{"train_examples": 48750, "color_jitter": 0.1, "arch": "resnet", "widths": [64, 128, 256], "beta1": 0.95, "grad_clip": 1.0, "epochs": 143.4, "lr_schedule": "cosine_restarts"}
Rows from block 3 of a small image classifier, named by matrix and row number. Rows with one number belong to one channel. Each number is 128 + 32 x the weight over its row's rms, rounded and kept within 0 to 255. All counts start at 0. Numbers have three digits each.
Before each channel's rows are labels from the 100 images, of 14848, where the channel reaches its highest value: "strongest on" is what is common among them. Only what is clearly more common there than usual is listed. The data: renderings of 100 made-up gadgets, each built of a few solids, in any pose.
# convs0: first 3x3 conv (model.blocks.3.convs.0.weight, 128x128x3x3, each kernel summed), inputs 64-127
# convs1: second 3x3 conv (model.blocks.3.convs.1.weight, 128x128x3x3, transposed, each kernel summed), outputs 64-127

strongest on: has a sphere; metallic
convs0.59:121146114095045116094164085113107155091158148146127168114130120144088125126155113111122104134124133130110095084166114127130065092164136069124088102133061135178052090125161090134102146172163123
convs1.59:088125186157045138103101163086098126142144154142118126101107182132169081091152147149137122117066147134132103093122169032091122139094113111168127073099101113067122097125113147096114097113116061

strongest on: has a capsule
convs0.70:194097165175112139082140123117075150049100181067116120143082103147098120132106151124079185136085111167061097130118091142141147121103125129160129150113146087130102162078132083099105157091090090
convs1.70:123127095087137116068144105119102158138065106103082132181124084148125116083101096054101103124104098141118038144098129145079089129107147112148088108147129176079125137095114151067132104119148079

strongest on: has a sphere
convs0.112:083117142146135090164101100107159147143130170117116132126128146171103113104104150133147137181113151146134137163132164089168152176172147137171184141169104149090103169172114089170089126142152095
convs1.112:099149128094117111065090147146113110104072095137121123130087149115176094127089107115129109093121112122129080120110127113161115048119158142145129123086158118148094147127058103119068128113137092

strongest on: has a capsule
convs0.65:195132108070113126101088119103066083142094115070103085123140060117106076139076099079062160128102172150129094117131129125096100146090059141100160135141112102117085093126136039103154119131130108
convs1.65:140101131109101125127103152141080110116110113136079149096113142122120166099081103052095120117143153125161093129094142109115147105015104113177058152126179121155120114100089085156164099133090066

strongest on: has a torus
convs0.24:096100149128087166115111118075096150114129138116119102099143146142121088032097055122072174123107148100147159126162163103154095143115125127135070108094119089149160131130079098121176113153091113
convs1.24:116134093140088057144162153081049105097109131135142098141144057142145139124143096121178124117140178119128116108163112119062130054081103128119120143041110017127167134132155156110122129066087127

strongest on: has a sphere
convs0.42:175126081126133114122114141113124153096118131137133151159111075203111127098154086119102115144078141136060094066155104077068112107117078120127056086109116116171045138157126139153109150150105112
convs1.42:089147118166114055170046158184147104097108144122100096078149112113144143115131118159111109169178132118127136107130124095118127124122101121145132110109066105121094112126060137122114129083094137

strongest on: metallic; has a sphere
convs0.80:124135115131041156144136096090148111111136096121113126138068129106111127133165132148147146144149103077078139114139052147117139080156112144132032136119133141129101093169109115107060132139125113
convs1.80:101146141094158133122150175072118175116157133095135137154072143092144084142103071109061073175128091161120104095077131085161136076102100131153051097107121142118145082123091145148174135098082087

strongest on: has a disc
convs0.37:128169057112123163117150132138034149160069135057162119098143094112124076121120100136105130061122092046080129100150090131143132098126131109163137147076123159139124086098105096097133156093110141
convs1.37:046107137149146129100125138129092139138082122096118129155135178088115117065086162159077140155173113140153089091117101158050085095124115168083039107111131111104126105140066088121157099102179089

strongest on: has a disc
convs0.9:149097142166119086153133151113150078091154126115145068101134112166105123116117099084094112162117115163150082076110147122100073129129096129115105084101096117127094127148155154092145093160092031
convs1.9:094111115057095078153105118147133153087114126076098078110114090084164137096081106164100135152113177114175174123173106141059174122097099124129079098105083078061139132149101155139106160118060138

strongest on: has a torus
convs0.26:098172172078071193063110045080104156099107095162053099106162134120088102112088082104118144113195061134149161135093102151126109137102086128143176093118139160108097119090134145107152119160134117
convs1.26:145102150048108132155150178052071050079126096127133092091138093168096155152143123164136112116152139109122109119088117146105168084128127129053147122107143096148137115137141168089073113079091156

strongest on: has a cone
convs0.51:149068125071114108117166103106120122114143093105034109126081114036141092128129132145130132072089163119074055140140098076153080090065082114092160125070096117127150141080146109129106131144138092
convs1.51:194118132100102113126156138138123173106119144108124120128097126097157078108158120130127101148143127150123163116149127109157143115061073098120158099127149131107115147114103119150132121135120028

strongest on: has a torus
convs0.14:143068088090106136126146079112139086078131084082141154111109143113136102096106085180092084108134100081090080116056151141062071126098072033091071107116116134175114078148065092128095097110121110
convs1.14:168100075110125101084114134153133110060104121119148125161096084112126111106123095116130168121176190089209124168073091115086101117185100090130067147120101067100096111118109118120103133133117145

strongest on: has a disc
convs0.15:168121069166128144042138154112164159150121092097122157091091170105137101128102106109102139145154121103104161136176124147161116183131134145102103156133080126106151155030065083103124166110077143
convs1.15:084137145101112143135109134107094130120157104048159083105139130114137147047050092180086161125100162113138141115124080135144133131111090136128110117124129117036129082210129174114156141091095108

strongest on: has a sphere
convs0.44:140128087187119095092098142097133100138087121115135111083134122096116075119127085148102146153091129139123158112089132146110113142163042126156127107161114090139143088126117160095089097136069043
convs1.44:150143126062157060102119129139117151135118106143111139121147092122204163164110076104122111110140161138144101177124134133124094081118174151114102164095157131185092143134089166120094129126071170

strongest on: has a torus
convs0.98:109109146072058150109129136105085078136145070088122097115103120147116075109073058130125092145101120129098110104108150097151091092093099118067119131102085167148102152159117120136107146093114122
convs1.98:122081081099122101112133161100151060063119063106158043143129127087120154147143124132173106123173154115151124082138124114131149104125129111092098111081073076110132148102166173135095122066086176

strongest on: metallic; has a sphere
convs0.109:183146080160131194121041145133137121089160092049098112137124082102125146141115096167076117166131151074107071136132166124091117134109082085141105136143102141068147076127125050136149143085111162
convs1.109:119125088132111087091095172152139116063145135078102124099084120064142144132118116122109131114123134143187095101064169093111040114068170094180047117126109126090110067108109120108121132105111111

strongest on: has a torus
convs0.34:143111064132085140164128130078120090126142124116110091106122133130120182162128102107088120164131168105097106043072117131105088117117092143139101037144107154125054076173126070122160050120042066
convs1.34:088135132050114057116096124118025149068092120101063088120112083096168116139135140126117144141125129049158140158193135131117147126022131152146110133146105058095164135080091136074127107109077104

strongest on: has a cone; has a cube
convs0.49:138097098105115113132135056145108104131121075079036096111073059043118123128114121086109117071100101119110097135136100145115061106097085108127120130119108090084143127079146108086100117136129122
convs1.49:183176091115121138165132145165115103092107124095113114095093168064130111138168137125113083128139074152131160140172128110087107182123090105116153116099133143153113095101128077124134113139136066